A small spectrogram enhancement model, trained from scratch.
Training: soap at rate 0.0022, 9500 steps.
Data: 78125 training examples, 7.8 epochs.
Rows from block 2, named by matrix and row number. Each number is 128 + 24 x the weight over the matrix's rms, rounded and kept within 0 to 255. All counts start at 0. Numbers have three digits each.
# conv: 3x3 conv (model.enc.1.0.conv.weight, 128x128x3x3, standardized in use), inputs 56-63, a 3x3 kernel for each
conv.0:116162134161132091150118171071164147125131137155090169124164113125087153151148114128119145124128139120129113149127160134132116137166141200150129172139125132107146152129102101104170123142108136132162113145135135104077
conv.1:098146127115133108106130111109115105125140126104142119166114128126119108135148125133115135140143137149160105155137144142123130124123152106103133118096123130121161123127137152126126140109122148121100131117115137140128
conv.2:126136123170111139082113138111144118084127130164088132101116138170126123097115081094152135136140076118120155137127131097118142150113100140113152113106145121096110163142100102159119117109144081118104138083114104072158
conv.3:117098118114147137149164115078131156163088067133159149107120153126158140109103128157125128145139142118100146122100103139112087134124137109093138136096120148138115143140089152102109095122146098142140128137167148121093
conv.4:118121149123126123135147145119085153137104145113143167108127139128164149102117116115130107149111107153141129101103100123119114120116085077109138147148166118134108083154138133147129121118092116157140119129120138101154
conv.5:155066082123143111169097120143174121146148095118167176135119135135084096143106126179097142134143158120129136149098119082120132093131120117167119124172123081111088134158179107145138115157113136159111119103106118113127
conv.6:146082119150124128151132120142115103129111099121129143101151147126128162114123130112136135141120141157133146155125172144108138122160137123133119173123107090119090162132115090117131102099163147127121155114118123101127
conv.7:125159101151131120188141074098115117146117134127138112136090136112134117129130142153150119142117129125116118102183115126136123129086141136175160145177137148129144131158155134145108127138122203102122157152123091145169
conv.8:083161124160097127131098138100128140115155114122142119066155108085090111135103106097164111106102129155109115108117126106115144126086132162141176126122108140117149121149092116140155163110109121147111097139124150104117
conv.9:143150140153148142123084145111122144110105085115127108156151150144121124140117144141148109110125147108133134131155126138127118132134148110078109122161108153162139139128133091135160146137130158129105068141140151129132
conv.10:145121128136118105107136138095129163128133151149136128123101143105072135131126172110156146128128144106128122100150114104097119118133128158086144138086130141101136109183100148144095124145148124139158145145147122117118
conv.11:138132128128157129140094112094171077138106145132155141158141126139119120069114150116120140122141104131134145184118114097107135095115148137140178124104140128118122153151095096104107088146114117146126137114113116110128
conv.12:130119110125157122149118090147136132178137145125111117120095091119094120092090157118143129114122128138116130095106121136116132100140098143163141125150140150136130168124125150110122123159181146142161133137106181128110
conv.13:107135175165138132165126113104098065141145150103116123178188138140101147139103133123157110070106151121149162145151146119166155140083101151142122125168144120120118190148114070093112133119186121128144143132127148079079
conv.14:095111114152148098155163118123139126134143136084136149098078098134143152128142150117139103125117115126120141098140112097122126114122139117162122147175151149146139116156068140162147130164146091143119132137100132149148
conv.15:142114123133124135116125113157104136104120159119111089110148121090136142075134160145143153125103134135161122104134100124121131078151135094119101157144123143116138119198123104140146147145157116116165143120145132157142
conv.16:125122165143154135110125169151127118116101150124120163117120137138107107163121140106119158143131134093102094137134119112127096150122095159149119086119153152172162140149137102115109104080126111117137134159179155147116
conv.17:113148102125143138141123141105151124152157107126092119108145133154132154112120110134114120148142124135142147134142133132112116125171137130105120130130159122125107127131149152154140104117086158166143134126133147097076
conv.18:094106137121103109100084117152100107117121125117155151104125144100121122144159112128128137116146148128116116121143111102135108113124135153147118109097114123102102108123116153182122134160139137148083151127109158152148
conv.19:111151079141144145114100133126098115109141141107112150074058145177121093141112152110139137160103133112107142113151131137107154126115140135150145160111111133138122120105121160099134157117103142148114120097130095104117
conv.20:141101107128155116119165150126134124119122166114100117114185147163166128090120160140133094147147127095137132097136164128118083156130102049118174109099142110106141112082133179120094141119087110141189121107168116154134
conv.21:144145139074121103085093044120136117147100157144102128111106106129114120120111109163136132143125109100122117165132114135124128156122101108137166124134111137150119109107131121144157163133135150134111124119116117131139
conv.22:152101141115111147080169134129095142152097111143143104141102150169150149120140119119141139144120100137097130107102141141160146130123125113109171140139121143114096166088100129139133124148114125130129112101144126148131
conv.23:097109132099131131139089090129105129148146154130109111130123099177137099155120124107130128146119114124095155134149142149086138146151135092149129065148105132173124129121144143136159144132122134158136141147169140113128
conv.24:103091095141146138127137171124131138149154135135134135108115096114129131114108168115122128108119129115117121143142106097104117114137146131076143131113137112101106110145132094149156124161119130157123151133124138133095
conv.25:153126107103104163152109129124128131116106122123129105134068119157141077145135113103135106133119131139134176091092097124105112170120120093134142162109131125065138082164121164133144187125126133119096134139131139142128
conv.26:161118112130070110105100145113125115077131135113123175108106114100149104114129120128128147137140110122139098112125112143131112156109076178112166094143184154166151142113110135128127183144114122083128124101108132128109
conv.27:149102156132127095109124133090163170148106121119144170092098140131127136171131158117104115094111140154136133087117167100132109079147174142161116113145136119147111114131115088101154131129138134114088085126149075086136
conv.28:110126117135136115136145141181094106085122112122189109169105117111161158141168124125115146120149143104133110138113117105147124142090130140163145115143072116134166103128142146125088065148132169135149123105125096100121
conv.29:135152116103130137126093135164130147143181157090136105106109086158121117141092149116107142150082112124102101130149098104086104151105152117178119121140070191164130158111095112121122143156105137136113162102120121134156
conv.30:109093131160142110124147124145104167116143114142137153164111114107165114134150160124113140122111124122146102136132160148134121139126091114065182154112159116100160144121139168120107132121089133095171135117160105114124
conv.31:158097080156124105132111121112114144084106148099141133062109136124099122139146110137133158142110091127150143107127109163117094135140146108124112128136174096147097156134124149117147156160157171139110133092111140163123
conv.32:128130123107149122112118116117152131135133110122133141104117116092136128164131132106098145141137132144152088136122107091095162157126111118158126123125155135103120094102112099117153166132121123089092111128132138124135
conv.33:125139147121177122080106158123173158137167148090164140095102131109112100137134130208096153114121092148116141128076118127108149147127091133116120113105151146093116117150132130172093165128133144164086153165138161150110
conv.34:157133129151134127142137128099153114140140124126135146154129132108158153108116130136114108128128142116101111114117149106137142108110123172157159154131117149144148175114115150121117119106128163107118136116115109153157
conv.35:132116105123109152070136134090114159093121102145093111117119117087102122107131168174187127136109104111104139113136145114130131111108134077126094149129138140127090142106116132138108146143152111112102136105118145164136
conv.36:149101093112122132154150135150118131130144108135099114111122130103128122112093110117149151127139131143127122106165148122155143111125103137098115150113148128128164142155138130148130121129114118123135112156161158159144
conv.37:100109112135146123142139123081113159150133112151104190099089127119114122159110121084128127102114151135118150125132122143132137131112110131128115144104124078096114080154100163114120141124116132166125103118133144121119
conv.38:112133185111145166100133167160103126103137161076147167138169099155172109125061081132140111126134103104154125164124127104125120106162079151116101180146155072142197129088165152120113120111106087114161088134126164136108
conv.39:133107126116128115114119153165133148147139114089112135068110116150142134125092117095136096091147141149140125119125088153141145130117142125137147066093053143161131151148146129150151131121099179095084116162127086077113
conv.40:127145129182138130115124159142113132128140124104120125126167124092138128157081120133093112085145133159115149099083158112132156073134129093117104145122081154129134144126148096142121114125148118144103124107066137096100
conv.41:149109135162151127144097144124113124121115109142143131134116105086140120155134124100122108113131115157130138148096105130124134124138106120084107168134112068124116126112088111142115129155122075114157118109146136126132
conv.42:129093129152118155149128148129102147130107115120138133105162145151112128146152111193097101080104108152142083147111116131125145138148120164106106122104159110119131150137095118141137139148140140145127133138122141143103
conv.43:109124135153108159126102153128134097140117153135126137146110126158116109148129123139129117129123123088092138142130101131149148154143122128153094144153114116134125129106141135132099132151138109118118137145113133165151
conv.44:093147126129128148111084154139108124137131138108174109135104129165104117158148139095120183116125137127092098119134136141112146152128153120210124094170126109207127077119115101122090136098140136081136124116107120124146
conv.45:091093098145102139139106118180111105095126106154111107120089103098141123155097185143160144120123124122129106154168127130142128105141190121112152143153117147171089163093132089163141104219030154162112167087097149144131
conv.46:089157053106096131082118138112097102089111142160153111138140117097097135186141143120158088129140103111094159092152150142130129135132125136126111100088105086085092136139141113076121123134124167149157101167139140159152
conv.47:114135108114133132136105118150157136140152113128137172125082141153060091163115129143141080144110153092095164127141090113093117133080136105163163104124081130128133136156134119115152203121123125120159076145125118093130
conv.48:081115124102101137128122089138166136146134143102125176123101125114146143091141138129106121121126144131120111098115124093095157129105113133108112135137133125112138138146147138132162098140147108114139146153120102128111
conv.49:112113129111120137127128167168134140092125099104127119113142143117132149122151135148106139127146114108150094089104121129134114126127137168117144128128130155100103108133135120145130164172107136129114131102108135137128
conv.50:131126109106163107123109159132099097085123163126141165115125148146107139103094112100143096136134127110103159116135130117150112110094094122161161115132143114137150112118120118111128115096097101109124149149079157139151
conv.51:118091129114082122132143144116179116100168109153103141121085117110113118140115139134115168079138155124122123122107106120104112101096109127103095164150150191168173104109165123146132105162118144128090100121152169183096
conv.52:118122128090137158118148116105121160107081145127158081123096161146118147079144127091121154162069153140155111110116135118151125152109108138116055124111074134128142097114120119097148138084148105124115116108102156156092
conv.53:102126134134130143121125120115135147121127137134125136118115117117119136130125110136144138139133107114120136133120136156135107117130121108115138146127172149120133144124140163083130115123125170162102154132146118136082
conv.54:156104142127156119072066133185145117173130118080107094104143133186094104166119125124157151160125099131124114156119196079149079105132112221153173083108170156187118054154115144174127163056134142048132154110092167102064
conv.55:115093134141132122131129123097118137104170150162135158116153129166105052152162137163142147131153132119114155103129130139112121145130077127096118154131132114101057160135141163113073121143138144142103148128129144105116
conv.56:153131111155131123118125174129142160108124123129111091150126101112147133095132142132110142152156122139128111166153114135153148141112141126126143119131136163134141153117113137106131110140118128139148168145140119141094
conv.57:098103150111100126143142154197154138107112117167111126126152076150189176122121132111148126124119117102135170109091135136137153121133141111120154114142128124127114146108124131118082088133118105105095121131092129127145
conv.58:139134106136120161145119104087129133160117145126087101114145124165116112156148110129135141138136130149119134121137133145070108132151121176163209090122078126153164131163137135087121140126152141126076156093111135117143
conv.59:133128170153125115134155097102131150120146122102134135119089121130159179135163160097112147133117120136113120137112137097126130149149154090133128111131157104101160097146145094094116157147097124110127106116096162122102
conv.60:122161120085111170137133104105104151132122155165111079129080090090128190142179151102125143102097118138135176113137122145141190119111131132132137129119065104122135142131134135131138132125146128152152157180141066112131
conv.61:120129135141159124152140133124113119132128151103178113117136161095136150116122139180127109135145131082172148093137125131123144113112114135115170113117130149125122136137114157129124115109143125099123146101116118163094
conv.62:155142170162131120150119136094138121138115110121104118142104122161161103131172219141157128158096113146146124131139102120153105152104131151160107081127085161094062078107138097115123097128145089104153099137162079137150
conv.63:150139139150141131138121129109107128133147154133133124110144117146130138157184172122119140143140116127113129135155183119149139085139153116101092112146094117094113151156085148134132140140108131126137088131149135122116
conv.64:116111095153122080125146144172123176119137122147106111104139141116111105116122162133098150121104119140129117106121121120113091129099140136135112104115135139116103125138131137158116127139120145137142119126168103096115
conv.65:086119134135132134107093148136081100150109144078137165152090112088146153088131157107168085132156100149136132119080130115131135166132107128201167076120089108094094138117106136145117158086130132137142132135124150107174
conv.66:173160155102132103116087123124150128145125155150130125118062090101119139135111095125148119142126141080100142101157157154131077130151080162153139126102107110151117091120135133092121161129140147129102143096094120157138
conv.67:127112097117121134133136118110141138133146150110146102117108109156162141122115153143119157114138127159124118136135129123126116110106141090117101121142127127156147122126134126133099089133150127121147143106099095151149
conv.68:132078142169144067152153062137106130107125150085117139152107103185164089147151108097140141163112132111124104132159124109150143144137106091116191104158220122110191132125082110077163157099146083116163117118084177127098
conv.69:132144050116106106149112079081129178155149145125104113112144134050160162081101171097125131124126164135108125115136110095148118144138135154152084089125157133090171177165066128112115114117122135167148120144148111125161
conv.70:145168089100137146105116135079125193119136113123131130168115097083130085166134104169158082143109159110100151168126116100151136157121122143118109153116100118110137120155154178123097164141117105119171162104112083129113
conv.71:125130111090118153135102086158153123142126110123131124116143146156128102149161126132171116132158118114100147117114107130106147161142106111105125112146109082107117114119122133121170132135141163108057129108147090108150
conv.72:084095153113111189107142123143140155123141125076187137139118158158124129146075142111113121111133097098138123093134067107135125115138155109044134124111196129118169112111103082163148150169169144137098126124048155149105
conv.73:104135182127122107095150134097122163098162118158089109094144052071118139131137159116169097148160125181157097147091128124153161123104104156178113131161099066115160152093151187119125114097095217134133094209144144109133
conv.74:124109083129105107106100137093122097167153136150136132070126134110124121091111141133153135098124141157135131160169144123133150114077164151125136154131164104094165155135165111134129133137110114101101137110109143154136
conv.75:142190153121098084100169119160118183154160122136084189101100130156102093150181147135147111116104127141111125053115172161099094125206098174180100122165101144123148183127113103119171171123115119141013133119164106096160
conv.76:144123154127129157106117122122125123136145141123127134095094093092139135115136144150163126123105139168137127165112118112153146094147137108137129154163160119121124132128094137133112090092113130135146126115121129131110
conv.77:116122137138143149136108162121142107107110131130183110099162041149107103172115150093075164142131137168124088082134166154082116131083124135147198148148122080173152163094160154077119096146128162104145092170101126128094
conv.78:145106145109086103124150105140156109130111150115119134116106127092136136119156135125119148131110148158102096115124135167108106145129150110135109110142116160125128126148141114132149131126133103138147105147111118139108
conv.79:116116122125129126089104123119133134163130161140165058105115098087140146128095113132144104097111138145141130132134122149124115096117103156141140136117138137139129109105081145150136118107122164164155127124122126156114
conv.80:146096140086100097108156140147110098097132158102074120103089139125131114130115138104133126141106132138118157127131133142120094119109123150120083166179124119137143155138158131155114126114136101127112149090135129134109
conv.81:149091120158119127120127104107148108097143119115101088151158155155161142106119141147128143125127132108132147150116140102137151115106146087100114094110140145137147102129131130134128115125153103118125108136137132103115
conv.82:166105167114123126166137137092119133130125155137130137062101128133144136136140114166139164112130156096084108126146132161103102140123150138135147138126121112111140087151134143115094133096115079123126161119105133137138
conv.83:119134135131138145108123159106114098100138132132113107160100117111134113120117160147131085136125144105177131167119103113131132132178117117146150118127135142113100138141142147126127131127126153131130083080156134111104
conv.84:132159097122158128114128151137129098117133145129151123111098128103143130140109129145130118116119139109089111120119146112119114096126130084082137168148153134158112086121128126148120155127102143140113098112134103160112
conv.85:116122142146144101138087103161125102145146123102177110126122096089115128102133096108110131133134112107132088165150110106189102100129107171121190163125136123122093154069115141135100063173095057109159157152150152132101
conv.86:151138078120140166151122121117177096118132108077135124099154148130134116155145070141119126169090126129116117139177116150112172176133090117138117048089108169156150115111124143099111148127158146134153140153192113122157
conv.87:170144169140148154082110153129106099134138151150137139115055137094148145111139097138084132146123133120104154131120146151129093124062145132111165139177148137166147102119147158134184146124106063119100171101173125195144
conv.88:146162185142111095174168130161114104133153145125108133056132156145163151161127111145111165145136117151113124088135136158136121107099122108100086139166150191158114131121094096131127115115132138139096109099138119125111
conv.89:169110132132116148159129162131158096109117119148077093137106161202102131120107125141130113137107097130142150141153161106136132126152124074127152151165115149183130094167145160131092164145160142155145128101129141132116
conv.90:130100120115145155089101144105093105123107135132129126113109109125097142115131135123124090125135125138113139145138086123148135107097136125147151150170148108140137116119133089135123156139128150135127130153107113118148
conv.91:115117147141174093161182158078163146131115090145146147195154090128127168105110171140131100089137108146159131101091162150108120120124108096154052138151110171155132147131091133141112096149142159131106074127144181107158
conv.92:137138155174137138095117143123092147138134130131111097135097101144131114143137137155134127132147137104111132136171126119123122176123142164171149106100075156144140117080117131105140127124101105099110105117120118138139
conv.93:144115174158098148100134096136124113142131121159122141119141056177144154117147144077135189135118145140150096166118150127118194124116163149112064077125128137205147155130078122136111083090135153116129091152094181134093
conv.94:113099103128125125121090123131093157120121191133123164088108135154125085138138133127153138125124091139082170102100112154119117056154142166141175197058118094156059089115144159103101118080099115107152132116139169137109
conv.95:128108121137169165107141138189105120126152141118110152074147183125143129142139069112124196099137135138137130088141102138097102120106116166118111094140191076140095149177094104131112104132167093163069122109105128114118
conv.96:103111105111083160058105129098160106101133133144097137161145152075152122169171135071175161145094118129131125108146130132138153126192115125133119139111092087125155094120121171130150175107099118135093094116128133087110
conv.97:119153150155106136174091085150127143141130110128141106167110121133170138125117180145112105128079151138119130181153133149144145098133138066123128156118121172088113168136135105136148130118102104108135153124155138113144
conv.98:118119121119124134079167133098145116138155093128158120112143161125152173109111117144078138160131099157142104114127113101141127109126141107097108100105158094110170161097148162095138094111155074119111152128126139170116
conv.99:124067083122124136173118146152075118113154140104130097084179178138142110131091092144148111126132140135151135132092133115084142117167095149094157097157063110084109125103141101155148159117083121113122123111187147141159
conv.100:100131142147152130135116156125122105127134150100156079172078159139153133115105164162083131146171099102126149143116083159072149118113153178136069133149112114174087103133102080111185142124109144126125137092122125130163
conv.101:155131145164131092154150137098175094127180124129108104091148154124125128160152102167086114158160108104089153102125144131118145127111095143164114122153176163136151129178122129148093114118138173092165121190121172177110
conv.102:159119137185101147131139106137139114120160127112154160119127110140122097149148069109151140148111133117128092121147138134079104163122079125133123123106109115166147142149101138133135127164159149118108086132147115188103
conv.103:119122138129128130139130130190143117128107130111145119152080109146147125109091140109124132108109138112099151093124126097133127142117120160152113134130148148132129096108128118094123147109158146110118143116109109103151
conv.104:093129127176108126102155094064110144104088166139133134135163170148137112148167060135082106121144143127079124133095099166116136067172109094116104168127090166081115126140147101123134128143140186131097158185128140147126
conv.105:124113126135127121117134103106074160159122115138160096146114165148159135115147130161157120159130116139122118139164123143159135148110126127105118078094109122129122141104107127115119138116131131133167151153173082106139
conv.106:124135133133126113131133102136122137134123137134139107130120106135148123123119140116124127145126131125106120106087137136140173118110118128140070138125071137151133088106102152123126093141166160107087122156157101130123
conv.107:108094116072129149145121145120157127141134163200102114150165116118125118111081105093141171121152143119146143136096109109112109119156126154114127139102136133095113140111105129110136117134106102105137138091146125118129
conv.108:151131109097147150132115128139137121105135098105119121082101104140116149165135149114151172138111149118173151144088122130132161135101152123113116074103089077102101105139106121105186165120123122133133151139172185150137
conv.109:134138130127150157121110143088120165131088137145138118164081153116111151125123135111152153104186137114141112153123085149129095094143152062162134072161126070138129061130134091131144140119141113146152138163122105131124
conv.110:138166120155163171160142121123116119126111138133130136154123086104126129159141129126119100136149125138169093161109085124145141123113091128144177115109111091100095110152099095116153153120133124119132095130152143113128
conv.111:119170105124140111121139163168106141109150142143131120152112130123140111159165101150161115117121134115133154123107106087112136124143120102155109105106112098109176132138176118140111151098114146158152133123187083116105
conv.112:113069159115157098115133105138117102183120140101147106118146122104161143126140130120149140076134155132086122108145102101129171148140155145126114141078126188124131201141101123176168107107118106136145129153109150100141
conv.113:108124127107121101134146132115114120136102123147160140143122113128153100127101084099128163140116130100131141133177162149146103110093163097097150134119184106127119120137163124121140150133138086096139100120110157123132
conv.114:164115144170150119167125153162119116103135168120143136073145158147108157102135156124137157146137100115132107107156141152115095138100115173093126051130153138113107131159148156140129139159132123121159163098084109129168
conv.115:103082142120126134123126127125160082129133134137113125113144093115130137097115150158092114105133153133108158143112114143115164137127123107152144147122122105127125168114127116124110119156098133131099137152128166146127
conv.116:103171159128168125151163098145130129102172134093133138131103130149103098119149129096128172152147125142124114118146142094098144151120144096113104141141168132129150121135155123141133171109134154137125120098102141137097
conv.117:132149145117130138143123104119150124147146092171159138122160182123138132116166141148125102152138141105129098135104132115132118089096125137103155110075125125081110141160132115119103108139093127153127106093112120100106
conv.118:075169125116134150124100131189185143151158135164140139126063144116092121101100182090120118126120134165124124117124105184124123099090179120144082113157099106132121061180155069134142134101109141112151116126181099124150
conv.119:129154150119114111125155090130135151119146111100122131142125072122129148131135149128137105099092136164158139099117108118110123134119168128136127140156152167167145135131115134154130125141105099119157127119063167110091
conv.120:126077098124139122126136184128129113140113102154181127115148106107122135119206138175089133122143123130145121128132091106125117116134152127119162106098113103137074179119113150115107144140134119089085114135134108115077
conv.121:166172131134140103092105140146103129118134125135144133106104153129144165135115094156119111113123113147128136125124122119146129096107127129171130128129127128155144091198094136128119138083143164131107145117157139143153
conv.122:074128116118088112117105204130062141111144164089126081084074120134144164136130135106127151131142134146109108105168101128133117111149169090103150112112170101106161120119124119097160160099123121135112140122127126129092
conv.123:123116125153142158136120118134133115137147136093132117123148145139135156143148138124126137137115121119095097125146133134118137117118115117120110111114099125118115127137106100133115118101097130156130159170142125138116
conv.124:102131116189095124128108120114079123164134096121166118120150088141110126113079181093136131149113117153146094123175124064134160105128152145079155119096110135149134151102139131129138132109106143070134136124120141137116
conv.125:137096142142120141090115129112142121096128121127128114085108149154143138143113130100102138148144142121134138145131170128122108170161145130130087096114095135152092137127078129136105100142112119136130138108088163141092
conv.126:112088071116159165180169067145082149106132112134091111120114178122168154170126077126140138102114131178116150104142117125153140113115142142114121131139099155143123095139197196137064125106117110117096147140147172159154
conv.127:117092121134113125150151136100133103140144126145129140104115120108144137105123126139122096141162129099125173108111135148134117135178168116134112118133170152105144116137134171138137076153128149129152097113127148094123